Weights of a small masked image model.
Training: muon at rate 0.0023, 20800 steps, batches of 64.
Rows from block 5 of a small masked image model, named by matrix and row number. Rows with one number belong to one neuron. Each number is 50 + 12 x the weight over its row's rms, rounded and kept within 0 to 99. All counts start at 0.
After each neuron's rows are labels from the 100 images, of 14976, where the neuron reaches its largest size: "top examples" is what is common among them. Only what is clearly more common there than usual is listed. The data: gratings and oriented noise at many angles and scales. In brackets: how many of the 100, against the usual share in percent.
# gate: MLP gate (model.blocks.5.mlp.gate.weight, 848x320), inputs 160-319
# fc1: MLP up (model.blocks.5.mlp.fc1.weight, 848x320), inputs 160-319
# fc2: MLP down (model.blocks.5.mlp.fc2.weight, 320x848, transposed), outputs 160-319

gate.94:66 53 38 48 46 61 36 50 25 55 50 55 38 48 61 56 62 44 55 68 45 43 63 65 81 39 56 56 47 53 69 40 46 52 67 38 39 58 55 45 40 33 59 61 51 41 38 60 63 42 62 50 31 44 44 46 60 50 63 36 56 61 49 51 67 50 31 28 79 74 63 47 59 40 42 47 57 51 41 61 44 75 51 61 44 37 49 40 52 53 31 53 63 38 37 43 44 47 64 52 58 70 48 29 45 55 55 76 56 82 35 52 51 43 37 56 65 41 56 61 55 74 63 47 46 41 64 31 33 51 39 39 54 53 61 34 47 36 52 39 69 45 40 46 32 65 50 48 47 37 40 53 42 60 39 49 35 30 46 61
fc1.94:44 25 54 58 49 49 49 55 65 47 53 65 54 54 55 49 27 48 69 56 31 37 57 59 62 64 49 52 40 64 36 35 29 51 53 40 46 52 51 35 41 44 65 53 51 34 52 72 65 46 47 88 49 51 71 51 67 61 52 43 38 57 23 68 57 60 53 46 46 73 44 59 42 51 53 49 52 26 38 45 35 48 43 40 39 41 37 44 71 57 39 38 70 36 53 62 43 46 53 59 60 59 55 44 47 51 55 62 50 40 76 54 46 67 37 55 36 43 62 56 60 54 43 43 29 49 62 44 52 74 55 58 32 28 63 45 46 54 56 44 49 68 57 72 39 66 56 59 54 49 45 59 45 41 39 52 43 48 68 61
fc2.94:39 43 63 26 66 60 53 37 61 59 45 57 43 65 36 57 46 27 51 66 38 59 84 32 62 40 35 39 56 43 72 62 55 43 69 27 26 49 44 49 41 54 66 55 48 53 70 48 40 68 48 36 48 55 46 64 49 60 61 56 52 33 68 52 51 54 54 34 55 19 42 40 52 34 61 67 62 68 67 39 52 57 76 65 57 84 21 59 53 54 65 41 64 39 42 48 57 46 64 69 52 42 48 50 48 61 49 68 55 33 53 48 62 22 52 66 40 59 44 62 52 46 45 55 53 44 24 27 45 57 58 44 55 57 37 35 52 56 56 54 57 44 48 59 54 47 54 58 29 62 45 57 72 54 46 52 45 55 37 62
top examples: coloured (100 vs 49.8); fine (43 vs 20.1); stripes at 15 degrees (26 vs 8.1)

gate.377:41 44 51 57 71 34 80 58 20 33 19 56 44 48 37 48 31 41 53 60 30 37 54 51 59 72 42 54 60 33 68 53 48 38 43 44 51 80 58 52 51 47 39 49 51 54 59 35 49 62 63 56 22 60 47 37 41 48 42 50 59 55 64 49 61 60 73 55 48 51 86 44 44 55 58 67 42 33 48 52 53 54 72 64 46 54 60 40 39 50 56 53 66 47 58 42 37 41 60 30 44 62 69 35 57 77 70 37 43 40 49 31 65 38 46 46 62 49 53 52 45 53 32 69 52 36 42 49 78 46 55 51 49 47 35 54 54 56 48 63 46 70 50 64 30 55 46 39 54 33 55 62 39 36 41 54 44 38 46 55
fc1.377:36 47 52 38 53 59 20 43 53 56 48 54 61 57 55 51 64 31 26 49 74 49 47 53 49 47 47 40 50 71 48 61 64 58 59 30 59 42 43 61 49 47 49 41 34 52 41 82 45 45 47 27 41 55 56 55 68 29 52 72 53 53 69 33 75 29 43 54 51 49 23 46 66 47 23 43 47 51 65 36 51 52 40 62 47 62 51 47 52 58 49 35 49 50 63 71 52 51 68 40 42 48 30 68 46 61 37 68 55 55 50 56 56 54 39 52 47 64 65 64 45 49 99 58 48 60 47 49 14 33 29 55 36 65 55 65 58 48 63 26 46 45 50 43 37 42 65 46 41 54 47 35 54 63 59 28 53 37 61 48
fc2.377:41 67 52 46 36 39 49 37 34 52 41 64 52 58 37 70 40 41 61 40 36 71 59 30 53 39 63 46 48 50 42 48 46 49 54 61 73 49 57 60 40 50 48 43 61 45 54 46 54 55 36 67 56 55 51 68 54 59 44 62 51 47 82 40 53 66 18 49 39 54 40 32 29 34 45 44 62 57 71 62 54 41 49 55 45 54 55 67 48 67 47 48 32 48 47 59 69 39 56 60 72 23 60 55 43 56 39 59 60 68 39 34 54 60 53 60 53 54 68 44 41 32 38 54 44 39 45 66 50 65 58 59 56 41 52 54 62 47 43 57 52 57 45 56 54 61 62 36 68 58 33 45 50 41 54 38 58 51 48 36
top examples: coloured (100 vs 49.8); stripes at 15 degrees (64 vs 8.1)

gate.513:69 52 56 66 44 57 28 43 38 57 50 53 60 70 44 43 64 41 52 44 66 61 35 54 44 40 55 52 26 65 51 44 47 45 58 52 68 52 45 34 42 48 37 36 48 52 61 39 37 63 42 48 58 51 56 50 38 53 40 71 46 42 33 48 34 42 34 56 53 53 62 67 60 64 60 55 40 54 58 46 54 42 60 36 18 49 64 36 53 40 56 59 59 48 47 54 40 37 61 46 44 56 38 32 73 58 89 29 70 42 52 45 49 66 39 49 48 22 26 65 79 34 60 64 38 35 39 48 47 41 39 48 71 53 26 54 41 54 38 66 53 58 66 61 51 56 56 52 69 41 48 49 20 30 55 29 74 58 34 58
fc1.513:45 55 51 42 56 50 62 55 47 33 53 47 42 50 38 35 56 51 57 75 56 42 55 59 70 47 64 32 66 48 50 45 34 54 59 48 46 53 58 30 34 62 51 52 66 48 54 41 42 58 53 58 60 38 54 51 43 22 20 42 58 49 45 52 53 46 56 20 61 36 53 47 46 68 45 44 47 45 65 78 48 34 52 39 43 56 53 51 52 66 56 71 74 48 40 53 61 71 44 61 49 28 33 70 53 56 54 58 57 39 44 54 80 78 83 50 32 27 35 38 63 66 65 33 34 48 44 48 42 33 28 74 58 41 39 77 35 49 39 58 50 51 65 55 58 35 40 54 54 62 51 38 25 37 53 53 56 66 58 52
fc2.513:33 56 51 36 22 42 52 39 38 42 53 64 61 47 39 33 39 51 48 58 46 53 54 47 66 47 48 47 38 53 39 57 43 44 62 58 29 56 93 55 59 52 35 29 47 46 46 17 40 55 55 34 55 39 62 46 45 39 53 49 42 48 66 72 58 48 61 46 55 55 60 66 49 63 36 62 56 66 51 54 42 71 60 50 28 64 32 44 45 58 64 58 45 40 47 41 56 64 13 46 37 49 53 48 24 44 50 69 64 47 50 42 39 51 38 54 56 66 45 74 43 42 55 62 41 53 51 45 43 41 15 23 40 53 48 69 38 62 85 75 24 53 39 65 45 57 58 54 40 39 50 43 60 73 43 59 34 74 55 43
top examples: coloured (82 vs 49.8); stripes at 150 degrees (55 vs 8.4); medium (42 vs 20); kind: windowed patch (37 vs 16.4)

gate.744:53 65 45 48 50 45 52 46 68 43 57 39 58 55 46 45 46 62 63 54 47 53 64 63 41 50 62 19 51 56 42 41 40 55 81 51 53 54 46 47 48 73 56 56 57 35 78 39 35 42 51 65 43 68 47 55 48 69 36 29 59 47 61 44 48 64 58 58 60 69 76 34 52 67 43 39 41 48 65 64 51 71 48 58 58 50 57 65 50 69 52 59 51 60 56 60 62 27 43 52 20 49 58 57 49 60 35 45 41 55 41 35 43 46 69 52 59 58 36 46 57 63 35 76 48 61 55 49 45 62 76 51 29 37 59 33 60 59 38 57 48 57 31 51 38 34 51 52 22 52 58 41 46 66 40 31 37 53 51 46
fc1.744:68 53 51 49 47 57 54 25 60 59 52 50 44 44 46 71 38 39 47 40 56 27 49 50 36 70 51 43 63 54 72 50 59 63 55 52 29 86 28 68 53 59 51 53 66 47 59 33 43 44 30 41 61 59 65 53 39 47 50 50 47 27 36 48 64 54 46 64 58 47 49 44 52 52 47 69 39 46 47 44 53 53 54 72 46 47 44 79 31 51 38 47 54 71 39 58 21 50 36 47 43 42 41 37 25 67 50 60 43 37 56 44 47 45 54 67 46 46 39 56 63 55 46 37 61 60 51 56 29 53 59 54 49 57 33 61 36 54 52 67 57 54 66 51 45 47 50 37 45 45 39 43 29 48 35 51 62 28 50 53
fc2.744:26 40 53 58 34 58 52 58 47 55 45 42 39 60 62 24 69 53 68 37 47 53 64 47 70 67 48 55 38 36 43 46 57 64 57 37 42 50 54 49 68 50 37 38 35 61 65 51 38 40 27 70 37 56 59 66 66 31 59 54 49 24 74 44 59 45 64 68 56 45 24 58 50 39 62 65 49 58 41 27 49 51 46 47 33 59 53 38 36 52 51 51 80 39 57 47 42 53 46 51 23 45 54 50 47 60 45 28 49 53 52 46 49 46 48 54 47 26 24 88 47 24 44 70 51 52 46 59 45 52 67 46 47 54 74 42 56 64 47 40 38 54 42 57 59 64 55 81 35 55 67 34 62 63 45 42 54 65 50 56
top examples: coloured (100 vs 49.8); scale: medium (48 vs 20); stripes at 135 degrees (47 vs 8.6); stripes at 150 degrees (35 vs 8.4)

gate.660:48 48 75 52 54 55 42 33 30 46 55 57 48 49 61 41 52 51 34 27 65 36 39 60 71 60 48 57 42 46 50 35 31 42 40 46 57 50 49 54 60 52 59 51 58 23 60 48 46 68 56 48 54 68 69 53 46 41 57 48 78 46 57 39 67 53 48 56 50 59 66 51 57 51 67 57 41 42 53 65 46 44 59 67 32 42 46 37 58 38 45 52 11 47 36 49 37 63 46 44 53 42 52 54 58 51 36 48 37 53 72 48 40 38 47 55 69 59 48 54 29 47 55 57 45 59 45 55 44 54 50 39 51 49 52 47 58 46 49 27 47 51 42 53 84 40 41 50 47 44 40 44 58 60 69 50 43 56 40 49
fc1.660:50 48 31 45 53 43 58 70 68 43 49 46 60 43 39 58 46 59 80 48 32 51 53 51 65 43 42 42 35 45 49 59 59 65 70 26 51 40 54 43 39 52 42 47 40 71 36 37 73 42 55 64 56 49 38 33 42 27 30 41 20 65 52 69 37 42 52 44 42 57 47 55 47 43 40 52 50 65 44 47 43 64 27 43 65 52 61 57 26 51 59 57 70 48 54 57 69 40 56 54 38 71 39 36 36 52 61 58 63 33 64 51 65 60 47 65 45 44 66 51 60 58 22 54 58 38 65 40 56 54 42 57 40 47 52 45 51 55 60 81 58 51 61 52 24 56 59 55 50 61 56 44 53 43 40 63 62 42 67 53
fc2.660:49 33 59 00 56 49 23 44 60 73 40 51 56 41 78 48 60 60 56 49 43 68 49 46 60 58 79 58 53 40 39 54 51 67 48 44 49 46 45 49 62 48 66 46 56 48 47 31 38 57 52 57 43 26 32 60 28 31 71 68 61 48 42 37 57 54 42 39 52 28 61 67 43 57 47 50 46 43 65 47 45 49 61 48 33 60 33 53 54 59 41 42 26 68 64 68 41 43 43 78 66 46 55 57 52 45 57 45 60 58 36 37 75 51 53 63 42 51 46 58 65 47 52 49 44 43 52 41 39 68 46 45 65 64 57 46 65 52 24 54 64 55 53 28 51 59 46 43 11 61 22 42 58 53 43 49 37 58 57 49
top examples: dashes (70 vs 16.9); very fine (56 vs 19.7)

gate.728:50 29 43 56 50 58 46 27 35 39 59 57 64 33 62 38 29 55 54 50 88 36 42 47 74 95 45 48 58 68 27 43 52 48 40 62 50 32 51 46 46 54 48 47 47 45 47 39 51 61 41 54 44 40 52 43 42 51 43 46 57 46 33 42 71 60 50 45 64 54 32 58 56 52 41 20 44 53 49 51 60 47 62 60 30 54 70 48 65 42 55 67 44 37 52 58 58 55 41 62 45 66 38 58 40 59 77 43 56 32 40 44 53 53 55 61 46 39 48 58 35 51 42 43 44 45 58 46 47 49 14 70 36 33 41 47 44 16 55 30 68 39 68 60 66 57 61 57 68 58 43 50 32 64 48 47 55 49 54 52
fc1.728:53 54 59 43 27 66 45 42 45 40 50 49 80 55 66 56 43 49 49 19 37 33 59 18 43 58 45 39 66 52 66 43 66 54 47 44 63 39 65 46 42 35 65 68 49 52 19 72 53 58 37 24 47 50 63 35 36 52 51 62 46 24 63 58 41 38 39 49 49 43 50 53 35 27 57 46 41 42 53 52 42 44 46 49 31 39 58 66 51 44 42 64 49 53 60 60 53 45 37 39 59 45 31 56 26 63 54 58 54 48 58 46 40 60 54 52 63 47 51 49 63 47 63 66 58 58 64 54 35 74 47 48 43 62 51 39 46 56 58 50 53 29 39 49 60 36 26 39 35 61 39 32 42 23 57 37 45 61 51 55
fc2.728:67 42 48 67 58 41 26 22 63 67 58 52 23 51 77 30 51 52 67 40 37 66 61 58 44 35 51 45 39 35 27 51 33 39 57 43 23 56 53 75 54 50 42 55 59 43 23 48 43 62 40 61 45 33 47 41 38 56 55 62 53 44 56 64 44 50 55 38 51 49 48 42 51 71 23 55 47 42 52 65 46 45 58 38 63 51 57 74 71 68 72 53 56 43 48 48 42 43 60 58 41 49 29 39 40 45 40 44 54 54 48 44 49 52 37 68 70 30 55 46 38 66 45 66 32 59 47 67 65 48 24 48 55 48 47 55 35 79 43 44 53 71 65 48 33 48 39 48 65 51 66 57 43 52 49 42 52 55 45 52
top examples: coloured (100 vs 49.8); medium (41 vs 20); stripes at 60 degrees (25 vs 8.3)